Rows from block 6 of a small class-conditioned spectrogram flow-matching model, named by matrix and row number. Rows with one number belong to one neuron. Each number is 128 + 24 x the weight over its row's rms, rounded and kept within 0 to 255. All counts start at 0. Numbers have three digits each.
After each neuron's rows are labels from the 100 clips, of 14976 (inputs lightly noised), where the neuron reaches its highest value: "strongest on" is what is common among them. Only what is clearly more common there than usual is listed. The data: synthetic speech, music and everyday sounds put through simulated rooms and audio effects. In brackets: how many of the 100, against the usual share in percent.
# fc1: MLP up (model.blocks.6.mlp.fc1.weight, 768x192), inputs 0-95
# fc2: MLP down (model.blocks.6.mlp.fc2.weight, 192x768, transposed), outputs 0-95

fc1.734:112134119144128161106115110111110136112100123113119157093175103102094154078180133148140140116149074145133117156144111160123146132167132142156167114149160137178162152134106140114114141165145135132141123134132114136071169134132164121143164134163122123123102095133163100106115124131168148111
fc2.734:157103108137110182154133131133140145104146133136140163076141081135118105112176136129116137107154151136132105150138166126086108162138133117103165129101145128110101111106125124133144098094152137142143118119130134132066121169111171127104096139159136137112155159112136099137120137115152145116
strongest on: dry (64 vs 20.4); everyday sound (58 vs 24.9)

fc1.133:139143102184146143136120071092140132143112156145174174131096104166124116108157128089097131121128162142127156139133123114141147146102116146154172119166177168131164135081146161104063109136134094127092159106133180128124160158131112113131101106147129124129135135161151115108136135118132162114
fc2.133:102171152083105087135114128097085087130123093124095104142170147141126128147087147122123156141122136144113152149120093119142148108080181098108147142148125099180074110152114141126143130137145124176145103109124107090119185127112138129135098130120144133090104148139128151135143116129112115088
strongest on: band (52 vs 24.9)

fc1.155:164129079110103110133160153136146150148073151083111155123118133120119156079095174112136106123137134127141159111141144152139158141072100117144144166239172129096104114094115074113074076123127122087108106130135121117128142176120113112098118129114149135146132116156146108117091128114126127122
fc2.155:056026115132132103136112123135124105125158129207125105075114118097132117174155146135115086120098127146132137135127117132126120113108143133131134044113112127145150093152136119172147150144140101100136093145100142145142092183125110138126115091159144129077130136127152135113099111116103119153
strongest on: band (67 vs 24.9)

fc1.759:148117137141115158098140117114136143140092163125140107118156124178119124099181104105101194115125119142142083163098117097132147137084145171158157136115154118139154103113132070125109110112102150128095124153099141131106156083085159115146128108165106116149134110155161104132118124143173153121
fc2.759:151121099122089105056140151121125147136148143137143156133129143148162148140155103176129127161142129099139162126097089139179103087110125132181089157128155132101160125172125115138098133111120147100101124162127095143132170163117131130137149164108104115116169085138138144081128128142182141117
strongest on: number of effects: 0 (52 vs 25.1); everyday sound (51 vs 24.9)

fc1.375:113114157199117130133137163100104127104108144099123119127139120144068132166147176121142153114136135159086130106126141131155128120138132093134108112126160106103137130168094148073149118139103102147152205113176128113155144129140129123119148138121108163121145124165144123142166156136147142134
fc2.375:105105105102142177110133138120134127106131137090151146123110122117132153094129117115118116116081164141125138109155121126158133104055140159107140102107134131121134188128094151140091102120143118165126132139127127123124133108154135120187139138123129109105111118184125130157185170108154070119
strongest on: everyday sound (71 vs 24.9); dry (52 vs 20.4)

fc1.259:111146133121125175094171085140149126157122120131129100106119132151128114126125128121148125160115148150161144153158192097142119104099134158126127093172124109114075096115105102082096114081135102144100135123096153110096143145108095103159124118139142124118132145160183119094129136096105136096
fc2.259:135125176067142186120126119134104134142146106149134105125119115111129178194124140131122134146128132122115105155096122167118153112086111163144115154111107120101158166125106110183095149117131097186149105120150100141085138130098130168114093111127146134145125135125157128133141115156128126119
strongest on: number of effects: 0 (66 vs 25.1); dry (59 vs 20.4)

fc1.213:108133152127132095113134145059112106113137151130117128140154151128122118109134133164123158174156133124128128142088138146161147127125169096137125137109151138181160140124159100156100137148168143128171108120167118155183122133121138112131121146067158092140141131098120091157128090117080154152
fc2.213:105147154130136093134144102197142149126120119128115104150124135123133155149117118147159081176140125119140110136090097155167117112090115162132127125125131119146109158138143105119081150095181116143110115117088139109181117102132152157122118152091162149126107107106128097160149096156109089145
strongest on: dry (58 vs 20.4); dropouts (38 vs 13)

fc1.211:131125151130121132102141176129145130114126151118132124145131143159147131111136102173099163089126085157149157125135196118144158147078120122080108108164109106150120099140113091105134093093127134138117116118105074098155129144129114106188125126131117155142116136131131102105119111140130120145
fc2.211:107130144209152158177145129116117114116137118173156108140143111079136201164122122147104146134093104123144132157148110153103113093132131140101117156154117128139146133133133112163131149142096116119126123162146146081115129118145143135186102144159150123149127118095118105119120112152126142118
strongest on: band (56 vs 24.9)

fc1.304:082114174134141113103099100080086114145117123160137115146124138141129089160158137161103141115121099137131100083126132117128094113152182130112099205108148142141136192107133131120142087144130124112121159145104112184099149105150116079091110113114096146124120136149110063111113112103172163117
fc2.304:098109077117146068107113166152149145096095154121137155166145117133150118151126124121129094111120136126138123166134146095139117157130117110135147103132147141133049115112133140119150135110126094125102131122163118053151126196150139075146135133140068115132151132129138133138157128137126097145
strongest on: band (57 vs 24.9)

fc1.248:076141173107172169126134158150109096124125125152134075135101098124100160106166117173149105142140090128108108139122114114117162119106140123153118144124103140121111149114132090098081118117129099136136124100134118102100131118134076153109164130135131119123162126169147146122132129131116185145
fc2.248:111121162136128151105154120074139143084103134140102120127128107135148085131161131122117176147163123120136142135108143197116094109109134176112124142155090106119152145111164122170115158158131125115117132106133133150140108100142136084093116088171140138119137145130126156138165128135091146124
strongest on: dropouts (88 vs 13); number of effects: 3 or more (32 vs 13.4)

fc1.58:118100151137166102121080179078134119138108133115095120128143122168133154124129182112126155101151130120147113100083122181169131152147140092126145121134136147145114148136119157117160123126113160108155126101159084138154153117160077101154110135090098161133109161138158134130087158117135113162
fc2.58:114112112130169124115166151102159092117125126142128133162133116174143168136113123117139150183115131142130168107153103108130145098106133099135117159123129118115123129137120110141132109118118113103155157165174160153109068122124169118176091132135093120135072124147120125135167089126087138095
strongest on: everyday sound (86 vs 24.9); dry (65 vs 20.4)

fc1.749:167163162149138207131130136144141161168129160138145135131112121088121121153146127103102110093097136159105105082131156145109120129128099107111103141104151129114107115102148126151109128122139118134136125085154143122168177112148150077122131085130137144154148115177135134115160129129152161133
fc2.749:170138091128104167104112138105110084141140111077101128120114118160129168157130109155097122124134122131180133159108137098114109143137121143129145088082133151096163088155182134119175109099171119108115097154166094121133141135149126153132143132154130129079125158106116117134102088100128162144
strongest on: number of effects: 0 (51 vs 25.1)

fc1.429:156117142096110127122143086114112088161110144089112149126148145101106135152099073139166098132096125132151148132118110109136127103111109072103126138057164139155133125117151118102087136142141145130125094133133130154122144131148104179107142112144150110115144110112151105115123119129138102132
fc2.429:134110157130096114114145163154130183150118135144126186126130134162119092105123053139086179126087157122100127134120157164119122105096156181130155083071165120148126146148173164151078128097125146105132110136144119128139128130144134093176143128147165141101120124120157113152123144109130145146
strongest on: drums (59 vs 25.1); dry (56 vs 20.4); number of effects: 0 (52 vs 25.1)

fc1.578:124091081103114115116135126156154136110148129113118173146158156115140109121128147148126127122130132142144099135150160143125106166178140157135130186221132100071085073094098127134141103137108079114105118134130106167156158130083143112088118121123143115163149092136192113114107104127143178142
fc2.578:079072023101083155174152137123107123104097109087135167131111154099130130152137133113136087126106131138092143153130130088155136123126124105130136069160106080100108167116100108084118123139098126155126117122139117141138154160115132147111097129107117129177126122132151126125130113159135127127
strongest on: drums (52 vs 25.1)

fc1.512:191151105142137164154168133154171141112186117101124162137117151157110163126127117082133179157133131124108146147089082133145136127154160138137148121070142120112165134174141132133084148103105134129128150102146163119149122150133094094141142123135118142123094111154122122123127128097121153138
fc2.512:137099128137080160152104123110136113114062138105120191116134158091146121115121150093168102091140129129139116120109093136125127156101117122157099132136108127191117128160107122110141123155119135116119161138105124159162107130119145121141110136095143126133127129109093122152145095118131124120
strongest on: everyday sound (67 vs 24.9); dry (50 vs 20.4)

fc1.416:101136158081146161163167120160182136138121149109175094120141171139185134176149102104169123133108110136140145113135139139106122139063105125124116106093101129123139140112119098136107106120133126138075105102083108150149094151106129103068105098112147122110095095117113100116109082078139127147
fc2.416:086131113076071139090138101130137138136108123098117116121118136116132157149149094125112091101126111150115133106143110130138140108133147117123132146138156122129075089118122120108162141133122117165110145142085124097148173066131132138094135122108156113131128114189124152124150137092126108104
strongest on: everyday sound (58 vs 24.9); reverberation time: dry (45 vs 20.4); distortion (38 vs 13)

fc1.559:101130192133144116109112104085125097157106107109095098115145153131118140116141120133159127143148117153138123170153093148144104124143154138134107117123175164190154213152158165163124111126140132130131155088097140164117140156120110092134138060125113095125118138134132126100118145088147150112
fc2.559:095126099162113110098113139135101083130159104099120115132124157138129088180098141133110103153103132098167159125118127119134084119162093138126174181122149134139113101109186116136154104124147142141121106162117102135126179104144124088107152158129157122137135184116137115170096075120101165107
strongest on: speech (58 vs 25.1)

fc1.711:185135143161166170125140117109127110158133129111159143151111121112078111148164101114108123118115121161135092142102108147149163112109123132115143145099146158110139112112128125153079096118080118136107137077159138143146145110117100107160121097127087130151146138139165175106154138097143174120
fc2.711:169093129122068106144123120133161092124141144148114118107062102112126118097129139149094102106139122153154140086123170114114074154118142146112144099099137176083121070129148132140153105137128145126111135097100138133156092110140113176114135146134138117099114129152099167108160146110093131154
strongest on: band (63 vs 24.9)

fc1.71:115140111128152174108118158131147146140130168095136178130110102053102114099133114121111101129091134159112118107120123163119179117091067114126162141122121138113109097110121129126117117111106135131121095084141129128157162154148120107159115130138099154157157115145165175117140145140139145134
fc2.71:158113126150094120118122118070097084106143127140080090122104129129131134152142126171102136139140132125188139153111152131140086150113138140106160099091117165087175107139180119132167118138109151096123109129148113141125102103102112163133137144150128147087117189115122147127084096110116144133
strongest on: band (85 vs 24.9)

fc1.484:112137146143117090117095104069103081139132117175129140131125169110139170149140092135096140145144086146119098136122135158157173157089120160133138122158173174176186145156132138141126119096156109162075091106099079118147140158139107149143136089128134130103092136145122153144118138128133086133
fc2.484:152126068118137106108111117119121152153104117053157152139139138190119126132120124110112114094142129121117147149095139107125152125113107132152130181111135105110109126119112120097141135098167130163127112109120056117130138067116154088102111133104099118113107147103153090165167104121129103090
strongest on: speech (57 vs 25.1); dry (42 vs 20.4)

fc1.61:088092110069091086122147120133125095084115128166115089087145145144109095172111117106185130127119146145154137131129125150142123152091133163143116099135091166125132150184132124158158133129128124171129120146106113108159137167101123156118112121126117115095120153156124118129085087102126131142
fc2.61:119158144134159068128133129132168098095148132114108045154147103140099185118096163186111143145147112107159120103154124131124119151139128121107128144154098125087136084112146119149129123138141121198126109118122114069141144077122126108126158136124114119132146117128137102130120124126123128121
strongest on: number of effects: 0 (55 vs 25.1); dry (49 vs 20.4)

fc1.458:201117148138142169117136144155139152099161106121096183155174102117110131106139126140150143122153098152153106128136145110144094146156128159106113126152085080098092103100094115148111124098097101155127142127114099115130147111110141094142158142106127134157136112163136149115135118103126131128
fc2.458:205134123116129133173157125104098123115128110145164148113124112147145132161066133098115109129141149112093118093099128143127177121103147088136128097094089082091153139153073106147094118105139106135154137141122110108147173104102140159125045181144130115135121115142165157110151138125160139124
strongest on: dropouts (32 vs 13)

fc1.592:118112129138133127106134149187117141112117159132129107123131129109110182117148131159144121125168109150117172113086112149132139112137141150108087093120148172172107161164142142105094135085159157113120105098156109137135131098122176119144126170144166119161153168185172160109134081142137138144
fc2.592:127098161164132117090143149152115133170087166141110105100120139147135075128156135125101130152153133100159121132136139164147089126100141130126173142132118075122157102169143096142150093084100115124098117157153104145110158123096089166112116128137104139132123158096151121156165178127129113122
strongest on: everyday sound (64 vs 24.9); dry (58 vs 20.4)

fc1.411:121104165136130122091100095104149113122141130145117128130110099071138141121134120144109169095128098166125134128118150154119137162093139110118097105146200148149160164174128161155102132134149126186148112087101168134134120122113123145131128095131084163127117101118149088141136100103127134114
fc2.411:145142081112125085119103143152145139155131145108117132156109183073075135144147133090089112136112156099120131123148129107133143119152105118181163153087119171115104155135138140119178175102139130120122120171120144146146106136161106145129124092121158128123118090148135153145146144120130127156
strongest on: speech (53 vs 25.1)

fc1.152:154086133098084122149101081108074139128101116127121120145140114108112109135137101112107105082117126149136129092113080151160135128132149103116095078126158166155139168135177109158108154121098151114156101143135131140165115073139149110179147124137120180126133124150112088121139127111141110117
fc2.152:152171113166096077126101128170159120146140138091188175138140109159148155138154088105161154096135139134105105121107147095111129102107140143157107153106139151137089100137166148121134102115096116136100183157104143128170110153185129139106159111133113104151138108145105123124110143126172123116
strongest on: drums (56 vs 25.1); dry (54 vs 20.4); ring modulation (37 vs 12.5)

fc1.563:150160126133175088159129109105089131107151114109071159111098111123164116116127176121124148141111159119158111137169161140128147140145144115153163099150109149124133160151167171107140113121123162102128155118105124159115116135117083128143090154097138121080101131113079099115100133167091123123
fc2.563:115105096163107097139129152182136119089080145102096143111099113129110119107097153118064125147105108104153128174130082129119114121162152137127120093137140128137133091102121168132146102161121155169103130118131104140109073133148105138154081165120158168154129147112110117134134128117142119107
strongest on: everyday sound (81 vs 24.9); dry (62 vs 20.4)

fc1.230:094169085143138117102146116122149160092127124135154133116138172114134140124099101112191152156174176134140124132116103170140111141158123167123128120148151135115150134121124126152132118130136102167130137108087108154165146084122117149131150138105111103137087075113121103101108098091109181134
fc2.230:084155114074110105123142131181139105121123134121158112088100132139092079160111066118075089147157092135089125116146183101128159122162137140135150105132124121113082099139142138083126085113152129158136122109138120154138184188133126149108119148133151137135131144125117117098146134166114131157
strongest on: dropouts (77 vs 13); number of effects: 3 or more (35 vs 13.4)

fc1.555:139124154170131160140120140115139094118128143118148132163107153126119127132098146121105141179113129111097126082125088128150127116112109120136144137127133149161163136136109180104111124114086156180124161082154131126150135179140110156165126117125108152145120115126109164137142137131124161169
fc2.555:155175175140076103098141079123121110135146136090114103114087171123128122111080151099149146149114132137151161111179156126097109119100116147114128112133108103127148143132137162112130130155133135073172151092145166134154145100154102099120144110135145095100101131156087155130142157138127126146
strongest on: dry (46 vs 20.4)